config.toml
color_jitter = 0.1
encoder_norm = "rmsnorm"
encoder_head_dim = 64
encoder_parallel_block = false
encoder_moe = "soft"
encoder_moe_every = 1
encoder_slots_per_expert = 2
encoder_patch_size = [2, 2]
decoder_norm = "layernorm_no_bias"
decoder_activation = "star_relu"
decoder_inner_norm = false
nesterov = false
max_steps = 5700
adamw_weight_decay_other_params = 0.05
Rows from block 9 of the text decoder of a small encoder-decoder image transcriber, named by matrix and row number. Rows with one number belong to one neuron. Each number is 200 + 40 x the weight over its row's rms, rounded and kept within 0 to 999. All counts start at 0.
After each neuron's rows are labels from the 100 texts, of 14976, where the neuron reaches its highest value: "fires on" is the input token at the peak. Only what is clearly more common there than usual is listed. The data: analogue clock faces. In brackets: how many of the 100, against the usual share in percent.
# fc1: MLP up (decoder.blocks.9.mlp.fc1.weight, 256x128), inputs 0-127
# fc2: MLP down (decoder.blocks.9.mlp.fc2.weight, 128x256, transposed), outputs 0-127

fc1.113,224,248,174,257,198,211,208,229,176,226,179,226,118,171,158,224,185,253,237,206,217,203,220,211,138,142,183,193,213,235,241,225,253,215,173,147,204,194,221,219,196,269,206,172,246,180,260,198,264,232,191,184,269,167,168,162,243,191,148,279,227,239,230,240,180,165,238,186,233,223,198,204,243,211,158,161,201,215,280,189,213,139,186,142,264,187,189,122,177,221,244,202,171,213,195,119,183,140,237,208,207,188,224,253,251,236,149,264,140,185,134,284,266,233,180,199,226,153,154,185,57,213,179,133,210,221,152,198
fc2.113,201,227,164,210,225,147,246,173,217,246,185,236,272,189,161,261,263,182,139,201,172,226,245,163,243,170,169,180,263,167,184,157,175,198,206,135,167,209,228,180,220,223,142,265,143,217,152,266,150,238,213,177,226,245,271,244,213,262,254,177,264,204,206,181,161,141,131,152,150,252,203,225,213,223,240,170,238,161,159,164,187,241,191,135,120,218,198,217,246,207,293,213,150,163,233,197,217,213,182,139,140,166,187,134,186,139,242,196,195,231,207,166,149,218,285,234,248,195,180,165,195,250,259,215,132,198,224,227
fires on: "<end>" (100 vs 16)

fc1.120,183,193,224,244,144,217,173,206,209,161,244,273,230,223,162,229,216,129,189,198,209,193,161,227,197,184,211,296,179,243,129,195,206,284,155,276,218,158,206,157,200,104,153,186,252,185,255,225,249,186,168,237,261,166,209,153,180,183,196,229,241,172,170,176,253,216,232,241,159,214,116,179,185,238,225,142,247,205,197,235,156,209,181,183,235,155,202,168,185,246,153,185,154,270,265,152,131,231,162,178,235,222,141,171,176,161,177,108,195,168,236,261,211,281,132,172,187,233,166,176,172,203,155,238,215,227,183,131
fc2.120,112,128,189,235,149,195,154,153,212,212,246,149,228,179,251,165,170,215,204,215,182,186,166,233,233,240,124,208,199,151,202,145,230,143,155,152,238,234,188,215,213,220,195,155,181,138,143,152,155,191,162,232,157,226,163,136,197,130,201,212,217,194,220,242,182,205,260,119,173,194,211,160,227,164,221,246,132,265,183,208,286,220,227,124,196,233,238,119,172,178,144,200,236,248,145,210,150,212,170,215,230,177,128,199,212,245,299,253,182,194,180,232,187,186,224,169,188,217,161,250,248,157,258,254,172,153,251,174
fires on: "5" (18 vs 5.6); "6" (12 vs 2.9); "9" (8 vs 2.9)

fc1.235,215,218,116,175,237,218,187,241,150,181,218,212,137,233,176,257,184,222,133,208,278,160,170,167,239,181,265,189,310,229,151,251,195,196,195,231,195,211,244,237,143,190,167,209,166,188,138,255,197,180,257,201,196,256,237,217,138,208,239,228,193,145,198,231,242,280,152,243,200,139,240,169,174,227,241,233,199,236,210,252,170,239,157,257,148,225,179,251,223,178,225,148,215,207,224,237,140,242,160,121,263,243,190,121,186,215,225,164,248,225,125,212,183,196,227,137,163,180,204,219,250,172,204,185,232,128,154,142
fc2.235,195,156,206,162,212,229,218,138,242,179,178,187,197,238,166,253,178,157,219,255,210,226,230,238,242,235,135,232,219,152,163,176,146,167,229,261,170,244,225,174,209,190,223,240,213,156,175,237,239,230,160,192,230,177,228,259,266,217,161,164,274,258,232,274,151,154,183,147,258,266,182,205,169,174,233,164,148,237,213,196,184,219,195,154,131,231,239,190,195,183,238,240,195,127,176,159,191,266,191,277,213,166,154,263,265,250,246,182,153,197,264,153,152,212,195,241,234,244,146,133,208,260,167,127,143,226,153,143
fires on: "1" (98 vs 11)

fc1.96,214,226,140,158,240,152,276,191,188,140,215,139,201,243,275,229,186,189,243,211,213,221,158,221,192,136,236,215,185,165,259,182,240,196,163,158,192,223,209,173,185,161,152,232,174,191,204,173,179,244,168,254,170,147,181,131,180,265,244,192,182,145,148,267,243,177,239,174,133,165,149,208,200,213,227,213,223,168,258,200,190,92,166,246,194,227,211,231,166,227,222,194,232,211,184,224,182,215,184,166,244,188,149,278,193,274,342,208,140,155,241,195,237,227,223,239,150,216,163,145,297,158,216,225,174,211,163,221
fc2.96,204,210,156,188,138,196,228,220,236,210,207,215,197,216,174,267,212,208,173,174,214,248,204,225,202,243,185,185,244,181,198,259,199,181,259,163,260,197,175,188,216,165,132,123,189,223,198,210,161,212,206,219,171,174,189,168,265,132,163,212,151,156,234,188,173,264,178,265,202,215,235,156,194,203,149,162,180,168,146,128,246,280,221,174,149,151,133,151,209,135,232,173,210,219,136,144,224,147,167,250,195,250,221,181,220,100,265,165,162,112,236,174,225,182,193,169,284,211,229,202,92,259,178,175,110,198,204,229
fires on: "<end>" (59 vs 16)

fc1.91,151,200,134,74,163,164,280,219,209,221,132,151,162,116,247,192,242,242,196,237,243,239,200,161,211,240,210,178,227,214,202,299,186,168,218,211,130,173,248,225,189,248,238,207,142,179,215,165,174,174,190,256,186,226,229,178,139,239,202,253,202,117,218,244,163,169,272,272,232,191,217,254,190,205,182,208,197,156,219,262,189,160,253,219,212,165,257,219,280,205,216,106,199,206,224,229,178,108,155,217,174,204,250,205,198,180,172,224,116,205,207,187,208,201,181,237,212,209,182,202,155,142,199,200,203,238,182,269
fc2.91,194,163,191,236,183,258,110,175,194,136,231,244,192,291,180,189,181,174,145,200,183,195,180,229,198,258,268,156,222,166,189,181,242,252,271,253,244,195,262,109,215,213,255,178,250,220,256,239,169,187,130,164,174,207,203,202,189,177,275,257,237,235,161,262,223,225,140,142,210,168,198,138,184,229,173,169,189,181,158,112,228,180,122,154,221,229,195,154,123,220,248,187,143,166,165,181,166,180,242,188,234,272,240,146,233,140,230,161,246,165,258,257,211,215,226,184,194,170,215,202,233,211,203,200,201,262,193,176
fires on: "0" (47 vs 5.6); "9" (42 vs 2.9); "7" (7 vs 2.9)

fc1.150,296,147,202,181,245,236,171,228,193,225,202,176,226,231,184,231,239,179,228,179,176,170,141,193,174,191,189,344,157,169,169,192,214,176,131,159,130,216,176,131,148,144,251,201,164,265,252,176,194,164,203,199,228,167,217,125,136,195,210,179,137,226,144,233,220,147,270,261,235,240,192,149,243,196,221,182,264,159,183,137,246,171,213,213,220,194,111,199,190,192,170,147,225,195,149,177,205,253,265,232,236,235,226,191,226,184,138,151,204,201,197,193,153,173,186,216,128,208,231,216,210,211,228,232,205,298,239,231
fc2.150,235,227,183,261,203,220,216,253,216,233,140,216,251,189,153,247,224,205,156,234,246,192,152,215,290,145,153,180,160,114,169,153,169,219,136,170,244,257,222,221,203,176,193,164,174,156,169,242,197,254,141,230,209,192,220,249,252,138,144,229,164,263,238,131,238,158,157,160,282,216,252,182,277,216,220,144,162,214,228,227,188,205,234,224,201,194,193,184,225,165,183,248,166,251,173,222,126,162,195,165,172,255,138,250,130,152,211,215,186,219,172,140,238,191,162,137,257,208,147,232,149,173,252,232,219,152,191,228
fires on: "<end>" (94 vs 16)

fc1.242,180,154,128,181,169,262,159,216,150,187,237,183,202,254,215,230,163,237,172,144,211,187,184,237,188,179,197,210,230,166,196,181,147,219,204,149,273,131,165,216,163,218,180,232,156,143,231,285,213,142,268,167,167,268,189,186,221,208,234,173,238,229,260,240,280,185,208,204,140,295,158,219,270,150,204,191,229,249,222,268,153,178,212,193,208,138,187,235,154,100,186,156,256,245,223,218,175,202,241,168,204,130,211,241,175,121,170,229,229,230,196,255,235,248,230,224,160,230,195,163,214,158,128,164,239,155,220,184
fc2.242,230,237,247,226,259,145,216,197,219,226,193,243,180,169,118,207,229,178,223,302,194,163,210,177,191,198,229,192,159,202,220,203,272,195,175,245,122,246,286,157,224,213,211,238,201,220,165,134,196,215,146,216,267,112,200,198,203,180,161,188,197,132,167,171,117,214,183,205,242,161,211,223,178,258,216,177,194,132,244,106,267,204,168,197,159,216,173,156,231,309,224,254,176,122,178,158,250,234,171,219,203,245,234,196,211,256,184,190,184,206,239,179,200,158,172,176,183,147,223,247,220,246,265,232,126,250,173,224
fires on: "5" (15 vs 5.6); "7" (13 vs 2.9); "6" (12 vs 2.9); "4" (12 vs 5.7)

fc1.224,175,214,192,193,193,254,223,230,114,200,204,167,212,216,175,205,182,207,177,149,111,165,178,197,106,188,143,242,172,154,180,191,215,158,275,157,203,154,170,207,181,188,266,221,291,215,193,235,219,215,260,222,252,191,176,213,251,171,199,228,185,91,197,236,259,204,161,185,236,216,168,190,188,178,252,125,162,227,282,247,239,126,150,166,235,132,228,204,163,217,238,171,244,187,173,244,206,208,224,249,211,193,231,255,232,207,248,217,249,172,159,250,193,322,142,238,127,159,182,156,232,234,223,203,178,173,172,186
fc2.224,252,204,223,218,274,183,188,148,304,222,212,185,156,201,152,178,195,273,216,257,258,178,214,163,264,192,240,173,183,253,263,270,180,284,158,249,220,143,198,187,219,224,147,191,141,178,202,171,200,204,131,167,157,211,233,158,147,200,197,146,185,236,237,145,160,216,220,227,170,159,229,181,271,247,180,242,155,169,202,119,221,277,228,206,206,228,172,166,201,177,141,248,197,180,212,125,228,211,170,155,141,153,233,185,180,209,126,145,167,214,223,139,225,89,214,199,225,226,210,217,252,225,207,158,212,226,243,171
fires on: "5" (21 vs 5.6); "4" (16 vs 5.7); "6" (14 vs 2.9); "9" (12 vs 2.9)

fc1.137,202,172,170,214,161,268,175,217,190,180,226,158,155,228,150,269,202,183,243,208,273,228,203,150,163,172,195,186,215,232,213,195,219,239,164,220,187,240,196,193,205,187,197,179,281,159,235,203,232,153,184,207,280,201,181,182,205,179,198,224,173,161,175,199,279,286,215,177,110,186,269,243,175,207,157,267,192,138,109,245,127,206,288,195,128,199,279,217,149,185,196,150,235,179,227,102,202,273,182,165,225,230,184,177,127,197,200,192,179,251,158,178,210,136,144,192,297,176,153,196,200,213,181,199,261,196,227,233
fc2.137,217,253,241,239,264,162,204,175,227,241,171,226,167,187,217,145,190,209,165,274,131,155,207,243,229,223,235,184,199,161,226,216,150,194,171,223,221,170,230,220,167,193,167,181,150,187,152,258,197,222,192,239,140,187,176,205,242,263,176,211,227,192,227,151,136,145,190,170,287,226,166,180,180,175,246,111,191,243,241,165,258,157,152,237,265,228,140,115,223,255,228,255,185,227,172,270,175,142,238,219,150,208,241,237,207,173,174,205,268,207,230,298,185,205,227,262,88,231,245,230,238,224,221,224,147,187,178,188
fires on: "0" (26 vs 5.6); "5" (14 vs 5.6); "6" (12 vs 2.9); "7" (9 vs 2.9)

fc1.114,188,164,177,191,190,218,194,272,169,185,184,295,209,166,128,218,154,195,171,159,210,189,210,218,209,245,208,177,260,178,229,225,196,282,182,185,176,175,183,233,228,200,236,162,174,202,167,296,218,240,254,110,191,182,186,229,179,220,209,152,187,176,241,197,213,280,217,174,183,287,200,189,232,188,162,154,219,177,240,168,224,204,253,230,192,248,132,195,179,136,178,245,170,188,216,165,168,231,136,122,194,231,271,204,220,74,168,140,218,160,203,172,287,113,249,180,125,255,242,184,270,199,197,196,238,201,221,201
fc2.114,244,199,193,232,234,162,159,128,254,226,235,132,179,202,263,187,221,166,243,198,227,227,196,159,225,154,157,209,214,241,194,172,189,134,213,221,208,180,191,142,219,204,179,258,266,195,305,110,118,151,129,231,171,206,215,211,205,196,144,232,199,258,151,221,185,129,248,234,212,153,189,195,219,225,271,246,181,203,161,224,176,164,185,248,233,164,255,241,253,201,256,169,213,203,200,199,233,213,168,270,190,146,133,180,210,294,187,283,179,233,175,229,137,201,141,177,276,148,171,251,151,155,223,199,171,183,180,198
fires on: "1" (100 vs 11)

fc1.80,225,126,197,223,151,173,227,251,147,207,145,202,250,204,200,224,137,196,182,140,208,202,212,204,206,204,166,240,296,176,142,242,209,193,278,198,164,267,159,198,236,258,230,212,183,177,202,200,219,136,134,138,272,166,233,287,183,199,226,163,170,178,173,269,259,191,162,202,188,224,223,180,160,244,139,172,216,170,183,179,228,164,232,129,129,165,208,129,247,181,273,170,235,203,201,182,255,226,188,212,185,165,193,200,256,224,208,159,241,201,144,208,128,249,260,188,239,178,239,231,186,175,178,305,232,161,270,242
fc2.80,188,172,260,224,186,217,184,273,188,200,202,171,216,205,154,237,230,252,164,157,147,170,138,180,152,222,243,194,207,154,213,151,184,249,257,180,222,154,253,148,168,194,205,140,230,266,236,173,146,218,138,150,158,242,223,225,265,186,185,223,225,109,199,318,196,139,219,199,224,178,180,249,242,180,131,172,212,254,213,146,141,172,147,209,221,192,191,177,177,208,227,174,205,228,192,140,223,212,216,216,212,206,244,149,148,208,214,142,239,235,269,210,145,312,119,152,254,210,144,192,168,223,257,172,212,242,167,195
fires on: "<end>" (100 vs 16)

fc1.124,209,224,190,211,197,158,294,199,164,224,278,255,231,202,150,162,163,202,203,189,226,158,185,215,243,177,222,217,217,277,240,191,166,168,223,201,195,235,207,134,210,232,167,289,225,169,162,149,194,236,215,205,187,284,162,196,138,218,247,82,148,266,252,175,177,183,269,188,162,214,185,195,194,294,133,246,182,103,252,187,137,193,182,233,218,253,190,124,269,242,155,192,164,240,166,194,203,201,192,175,187,268,191,177,250,270,233,162,171,159,213,174,131,199,172,187,177,215,153,197,161,205,198,219,255,226,194,212
fc2.124,177,194,173,239,247,214,201,185,195,255,253,135,200,140,263,190,236,208,217,151,234,242,156,211,225,221,259,222,131,169,162,259,256,193,165,157,221,216,177,234,134,166,168,232,153,186,219,179,174,173,178,220,191,178,260,111,221,184,202,247,198,204,201,236,185,205,169,237,247,212,195,163,176,185,230,142,240,270,236,289,204,230,154,223,276,173,160,345,181,131,272,180,191,221,212,221,227,226,267,216,178,152,207,247,182,149,154,128,224,140,189,221,246,131,141,253,245,164,208,185,154,197,195,234,220,189,205,219
fires on: ":" (72 vs 16); "2" (27 vs 6.9)

fc1.111,188,134,219,135,193,244,138,158,206,179,177,235,222,167,176,218,184,176,183,190,170,222,268,249,251,239,207,191,239,219,207,240,223,220,191,229,175,211,200,195,221,151,222,209,166,244,246,199,226,191,211,203,198,150,172,179,255,249,238,203,229,227,184,216,185,261,225,218,242,226,275,140,232,218,185,237,264,166,192,197,195,159,140,249,158,238,195,235,196,166,235,228,229,225,246,61,157,262,158,153,228,250,289,228,205,189,261,208,235,272,149,162,125,163,166,255,205,145,183,168,229,296,174,202,143,151,145,117
fc2.111,252,244,232,173,209,237,243,120,203,249,204,166,149,206,257,212,208,213,139,189,227,168,208,195,169,153,243,261,180,241,146,212,194,200,238,223,180,228,244,208,190,224,213,262,179,192,157,167,176,200,273,260,169,190,185,254,187,211,206,249,133,263,255,162,213,154,175,213,186,184,198,219,205,212,192,169,214,213,121,203,169,239,229,227,221,242,267,143,266,276,282,216,247,126,221,227,188,211,155,265,200,167,94,248,283,146,267,209,174,156,195,153,147,260,166,183,197,159,184,198,192,128,218,213,221,175,113,195
fires on: "1" (100 vs 11)

fc1.212,203,190,218,225,136,262,156,210,141,181,215,216,165,246,220,173,245,202,152,137,214,208,212,203,240,201,163,85,223,187,161,113,183,167,223,199,238,162,199,238,212,206,180,182,258,232,213,289,242,160,226,174,192,169,184,273,265,181,171,181,205,222,142,196,285,255,166,238,117,282,257,247,230,199,198,217,187,224,144,192,226,196,158,193,218,228,183,240,167,170,188,185,224,245,127,226,182,282,133,132,183,236,163,199,148,229,174,174,222,182,139,241,185,216,164,191,228,258,205,174,298,242,141,166,199,152,180,174
fc2.212,200,231,222,159,247,195,292,145,258,151,224,163,252,169,163,209,225,240,243,273,163,219,171,189,118,199,216,277,186,204,240,237,213,204,217,224,157,155,231,142,217,192,228,237,150,164,185,100,204,246,196,185,204,212,182,151,178,208,158,181,197,196,223,205,125,147,221,217,285,210,191,173,178,210,207,185,214,153,222,173,205,208,219,247,182,147,207,166,215,205,236,207,153,148,254,154,201,138,221,280,235,202,249,165,238,140,249,188,177,232,267,180,210,102,229,192,184,115,197,249,117,141,266,248,235,258,210,224
fires on: "3" (91 vs 5.6)

fc1.53,196,140,167,171,235,160,169,232,214,193,122,226,268,185,127,194,158,200,172,151,178,161,223,204,149,178,194,260,218,180,270,153,162,290,226,209,163,182,223,180,312,188,232,221,223,189,147,297,177,215,225,157,142,179,219,192,203,191,207,184,190,181,262,213,175,195,230,146,257,223,137,123,203,193,205,114,194,247,246,142,221,187,239,204,173,186,148,213,215,148,211,213,203,154,187,193,198,252,263,203,185,107,219,225,238,80,228,144,248,195,220,208,178,207,255,161,171,230,224,224,201,216,261,233,240,173,220,254
fc2.53,180,218,207,216,154,238,222,169,196,181,255,202,162,225,260,188,172,208,208,211,180,311,173,211,222,162,144,135,153,327,163,142,215,134,110,218,232,159,168,210,169,155,219,180,226,228,184,131,139,169,196,156,174,226,206,205,153,179,219,208,221,240,185,186,115,223,246,191,217,203,250,276,301,184,213,257,231,185,135,206,199,184,163,236,171,264,221,222,151,164,146,185,161,225,187,216,177,175,126,217,196,228,146,184,216,288,170,245,150,238,184,217,169,213,117,152,217,213,227,222,197,228,213,155,184,171,226,145
fires on: ":" (92 vs 16)

fc1.240,251,243,180,161,253,211,236,208,173,204,231,184,241,183,162,223,187,152,232,248,251,155,215,212,258,202,217,170,198,142,170,190,195,239,176,147,250,183,240,126,182,270,144,150,139,229,143,168,184,137,207,168,266,147,238,170,212,199,146,198,222,223,129,261,243,233,212,220,216,153,261,129,196,264,143,207,241,171,243,251,144,211,212,155,152,252,146,184,232,242,168,217,199,155,258,194,193,146,143,273,177,245,238,161,146,227,257,201,136,195,144,231,186,253,226,146,177,190,262,175,184,198,132,148,171,179,207,235
fc2.240,222,171,176,163,227,223,182,166,250,152,152,239,137,216,183,212,198,133,236,188,244,229,270,150,191,154,241,140,256,245,230,242,174,170,166,144,200,264,175,238,169,230,142,140,237,250,202,200,257,228,169,153,260,126,187,251,255,149,223,213,221,266,255,220,162,185,264,137,201,240,245,153,167,164,235,230,165,210,141,208,203,151,219,155,185,265,195,135,212,236,160,239,167,257,248,225,147,174,174,192,151,211,179,215,172,222,143,140,185,139,243,185,238,154,226,164,252,231,224,212,262,259,199,216,146,225,149,181
fires on: "<end>" (93 vs 16)

fc1.139,179,253,233,200,145,177,220,214,140,251,108,211,250,142,181,140,211,177,215,163,165,152,199,233,219,179,164,189,217,188,214,181,141,244,235,130,200,220,193,210,216,227,225,164,196,162,148,216,227,215,230,186,115,227,196,237,216,187,191,197,173,190,285,242,191,190,194,222,277,194,178,135,230,154,244,119,239,292,228,147,260,153,184,237,312,175,118,211,231,183,208,170,208,216,120,246,214,195,233,231,138,163,206,197,223,152,236,206,264,178,178,244,241,264,233,201,140,244,186,215,232,237,243,173,181,160,116,208
fc2.139,219,164,167,193,237,264,192,204,259,142,307,187,184,244,168,204,182,230,205,236,259,211,239,148,188,228,230,204,153,230,192,166,189,166,120,220,147,206,179,192,183,200,191,255,210,229,231,202,195,192,167,204,284,167,189,163,181,259,153,188,259,165,109,137,252,226,147,228,153,237,244,269,219,251,196,243,203,120,169,216,201,238,238,188,103,190,229,210,197,197,192,229,240,162,288,135,229,179,183,211,221,194,209,224,183,253,119,161,121,205,170,193,145,133,170,177,221,110,183,204,202,209,187,241,208,237,269,232
fires on: "3" (97 vs 5.6)

fc1.151,218,105,149,200,207,185,162,168,276,129,196,190,208,166,134,218,205,183,165,129,162,168,182,177,224,158,250,269,210,133,173,180,283,177,277,196,191,251,216,116,269,192,247,209,237,193,207,179,192,237,230,204,261,181,201,203,257,153,210,232,239,190,214,125,244,223,248,149,232,234,266,225,175,242,232,131,171,186,221,199,152,204,197,182,153,162,220,214,120,180,221,228,249,209,202,200,149,266,129,252,281,181,201,210,185,199,191,266,180,207,148,216,187,189,223,244,215,257,226,294,162,160,238,206,211,234,164,170
fc2.151,159,169,156,190,248,188,270,213,208,307,221,171,220,182,224,220,220,169,201,197,255,186,236,221,233,135,164,153,180,268,183,259,246,173,207,152,183,176,209,190,271,229,139,156,235,157,195,186,172,140,145,206,168,271,223,266,176,191,271,181,198,226,196,187,188,212,170,215,200,226,134,171,116,169,217,203,155,238,201,165,210,219,139,144,210,144,116,180,233,229,174,170,207,236,164,193,233,178,191,217,130,322,195,187,197,220,195,158,228,209,233,254,256,201,295,209,195,275,181,224,135,190,205,200,127,142,245,175
fires on: "1" (72 vs 11); "2" (18 vs 6.9)

fc1.24,180,296,197,242,218,266,190,189,194,117,138,275,126,211,187,210,279,159,197,234,172,255,239,200,224,160,163,150,209,228,160,200,279,157,225,213,242,178,158,206,214,217,177,179,226,256,258,107,169,231,191,134,174,207,195,198,177,219,181,181,174,178,152,216,166,200,198,206,158,203,201,254,274,195,180,249,160,159,148,204,161,206,96,197,210,221,252,237,187,267,220,221,229,264,220,236,181,148,169,238,232,264,193,131,228,249,159,259,161,256,178,177,149,160,141,221,224,221,162,165,261,191,173,157,244,198,244,189
fc2.24,231,173,248,199,167,141,147,256,162,229,197,168,254,124,142,160,103,234,231,128,232,207,183,137,155,259,183,268,255,229,186,247,186,239,179,220,123,210,200,218,178,212,252,177,155,169,161,257,258,183,246,232,208,159,184,230,165,183,160,154,225,142,198,195,181,225,160,239,233,168,194,172,215,207,216,163,306,231,219,204,271,213,209,217,164,170,212,280,181,168,196,208,234,138,185,182,167,250,185,213,236,175,141,274,281,200,240,234,210,136,267,163,244,230,289,232,225,243,179,177,186,226,179,177,180,197,218,218
fires on: "1" (100 vs 11)

fc1.179,189,226,206,236,176,156,127,278,190,258,207,167,213,163,217,183,190,196,220,217,147,221,190,209,241,233,201,265,169,132,149,199,126,225,247,237,247,235,206,245,168,224,160,193,190,202,185,183,176,149,192,231,149,169,183,179,263,191,152,196,166,188,152,283,156,161,211,211,240,209,197,183,175,175,222,221,263,284,306,232,181,116,164,270,247,187,228,200,196,242,256,138,219,204,255,198,213,122,199,178,224,229,171,258,191,195,192,227,182,156,164,242,153,309,161,147,148,214,139,126,194,221,255,165,225,168,156,229
fc2.179,198,108,153,169,178,240,218,214,154,239,132,193,264,241,150,223,222,245,178,182,202,154,161,145,235,154,210,229,230,176,153,213,191,230,207,231,245,209,177,166,147,268,264,179,219,224,182,132,194,309,126,199,293,180,209,198,188,130,186,204,207,117,220,253,214,231,249,198,116,191,166,249,132,163,228,168,212,179,184,154,138,208,255,117,181,167,220,187,223,179,220,170,218,183,220,140,259,197,240,169,274,167,149,194,202,216,242,214,141,229,157,158,197,182,253,220,224,204,209,244,177,219,205,224,220,185,269,137
fires on: "5" (13 vs 5.6); "9" (8 vs 2.9)

fc1.82,157,162,218,180,162,139,223,208,186,235,120,183,205,182,242,165,145,231,214,131,265,241,207,143,256,167,233,255,198,135,158,229,128,156,245,180,212,192,272,235,163,163,256,192,219,222,159,173,205,198,160,134,194,259,228,178,229,278,183,165,231,151,189,256,253,167,210,199,143,248,247,199,151,188,184,216,233,216,170,144,235,194,200,142,170,199,249,190,207,151,305,116,219,239,202,208,278,183,236,233,180,158,284,161,229,190,169,181,233,198,255,183,164,195,175,127,264,235,172,231,194,215,182,232,258,253,196,197
fc2.82,184,212,242,253,212,245,141,286,158,253,132,153,153,223,249,184,223,208,262,203,219,185,112,157,147,200,213,156,126,196,252,225,225,233,221,189,198,175,209,123,163,181,268,137,263,235,193,184,208,184,246,220,186,173,220,268,217,215,221,224,211,174,173,307,136,173,237,231,135,229,234,178,180,201,204,180,271,253,261,221,126,211,108,177,246,184,212,201,154,225,267,197,152,190,192,201,261,245,272,208,258,205,249,211,227,174,171,158,177,168,202,211,186,200,185,166,170,216,216,149,206,191,123,146,190,226,226,161
fires on: "<end>" (76 vs 16)

fc1.78,174,241,176,234,120,197,144,193,204,209,220,276,292,130,227,167,180,220,221,184,270,225,261,250,210,255,279,145,146,168,238,229,190,240,228,248,277,155,168,244,227,168,205,174,147,165,275,165,192,216,214,156,161,174,192,205,132,229,148,224,201,179,149,174,166,223,147,202,199,143,189,170,183,186,154,208,240,256,226,154,195,162,256,248,202,178,197,163,271,190,221,228,212,236,228,276,172,202,167,127,197,163,231,125,176,221,173,165,179,174,160,131,254,216,254,241,244,230,216,230,188,156,233,260,143,231,178,213
fc2.78,130,243,186,142,205,240,141,214,238,178,220,197,116,251,177,224,227,114,218,161,119,186,137,162,169,200,214,151,284,247,272,125,169,218,181,188,259,261,173,217,247,128,194,144,217,189,159,170,167,229,177,184,232,142,152,159,252,186,236,256,207,165,234,276,202,215,230,152,206,225,146,208,143,187,172,250,224,196,155,195,167,227,246,146,144,213,150,174,183,199,197,195,202,167,158,139,178,149,220,188,257,183,235,251,256,250,209,244,224,226,159,187,142,206,253,217,187,244,186,178,136,161,169,167,265,206,205,224
fires on: "5" (39 vs 5.6); "0" (23 vs 5.6); "4" (17 vs 5.7)

fc1.68,230,202,191,179,161,241,221,143,130,183,172,257,161,233,152,166,176,203,192,233,154,303,220,197,210,212,180,141,225,201,167,216,273,223,211,184,222,221,196,154,219,244,180,252,194,234,188,217,231,228,203,139,132,264,196,229,191,240,150,116,130,193,232,166,227,298,249,218,125,269,232,206,185,132,116,198,179,185,165,128,267,229,176,175,250,242,148,217,165,207,211,161,144,208,239,166,146,249,152,123,235,245,260,242,234,206,191,228,213,216,192,215,213,108,215,148,172,217,236,221,195,189,154,210,175,231,169,223
fc2.68,185,234,256,293,183,147,190,250,285,182,240,162,182,205,229,199,190,222,231,226,142,193,174,224,137,235,157,235,152,228,135,188,197,166,164,155,165,223,244,199,226,186,215,167,258,202,247,252,141,235,215,267,238,189,250,221,177,98,165,276,222,235,206,226,225,169,268,208,175,141,104,230,179,255,211,248,209,195,148,228,255,160,162,173,235,225,219,206,146,194,243,221,219,188,254,241,266,171,229,186,157,244,184,218,258,264,283,204,124,194,176,249,172,240,175,204,208,143,193,198,193,232,175,148,204,166,149,171
fires on: "1" (100 vs 11)

fc1.27,214,187,106,190,188,209,217,158,189,230,136,151,238,136,139,228,234,200,206,209,278,220,191,108,195,257,166,236,273,182,224,242,217,223,178,202,186,197,166,162,238,213,174,203,198,205,270,220,155,219,247,177,157,206,231,220,139,211,209,173,225,203,184,239,245,243,212,170,181,214,197,136,207,197,272,201,165,200,179,249,219,172,290,251,167,197,267,291,185,84,217,161,210,217,256,178,193,207,196,143,188,131,238,192,238,144,164,132,208,213,194,192,264,119,263,182,183,230,176,230,217,163,254,157,263,154,236,251
fc2.27,165,218,241,211,161,244,217,238,198,166,253,213,204,253,210,202,179,213,196,200,86,176,185,240,169,209,250,195,170,128,169,177,185,184,275,240,193,191,216,209,214,200,249,203,224,154,174,109,249,195,135,174,257,199,163,199,245,144,179,199,152,194,258,220,158,174,205,221,227,232,235,257,199,222,173,215,285,144,179,146,119,225,171,150,208,244,185,181,205,325,193,245,128,175,159,191,248,203,219,237,226,241,223,194,203,225,280,211,151,175,147,224,147,274,129,249,220,196,210,192,225,260,145,184,132,243,203,148
fires on: "8" (88 vs 3); "9" (12 vs 2.9)

fc1.3,201,253,207,199,183,220,185,179,173,146,232,223,118,243,177,268,226,141,216,244,189,265,219,211,242,175,143,159,198,208,149,200,282,185,203,207,194,167,195,207,189,244,150,129,156,246,226,155,212,224,190,199,233,144,185,155,196,224,212,257,197,178,118,186,201,229,192,155,160,179,243,288,231,231,148,220,139,165,120,185,150,221,96,248,237,236,240,209,130,232,193,191,211,288,229,140,151,161,188,199,251,260,188,125,164,239,184,253,169,213,212,206,174,163,105,215,253,226,166,148,224,180,181,157,213,238,222,184
fc2.3,220,128,231,233,200,190,191,247,231,225,148,160,210,225,262,153,135,219,204,130,203,144,205,227,193,217,156,251,219,147,205,215,126,176,259,138,215,189,155,170,177,163,237,225,249,219,148,186,185,217,220,153,159,209,272,240,153,220,165,202,182,220,255,270,235,222,189,233,229,212,188,131,151,136,173,220,277,185,217,178,283,192,258,212,258,211,161,215,266,208,226,209,247,139,192,277,151,217,203,154,142,118,186,226,215,198,234,169,193,145,182,215,224,207,226,222,148,216,274,231,144,243,169,256,150,164,124,248
fires on: "1" (80 vs 11); "8" (13 vs 3)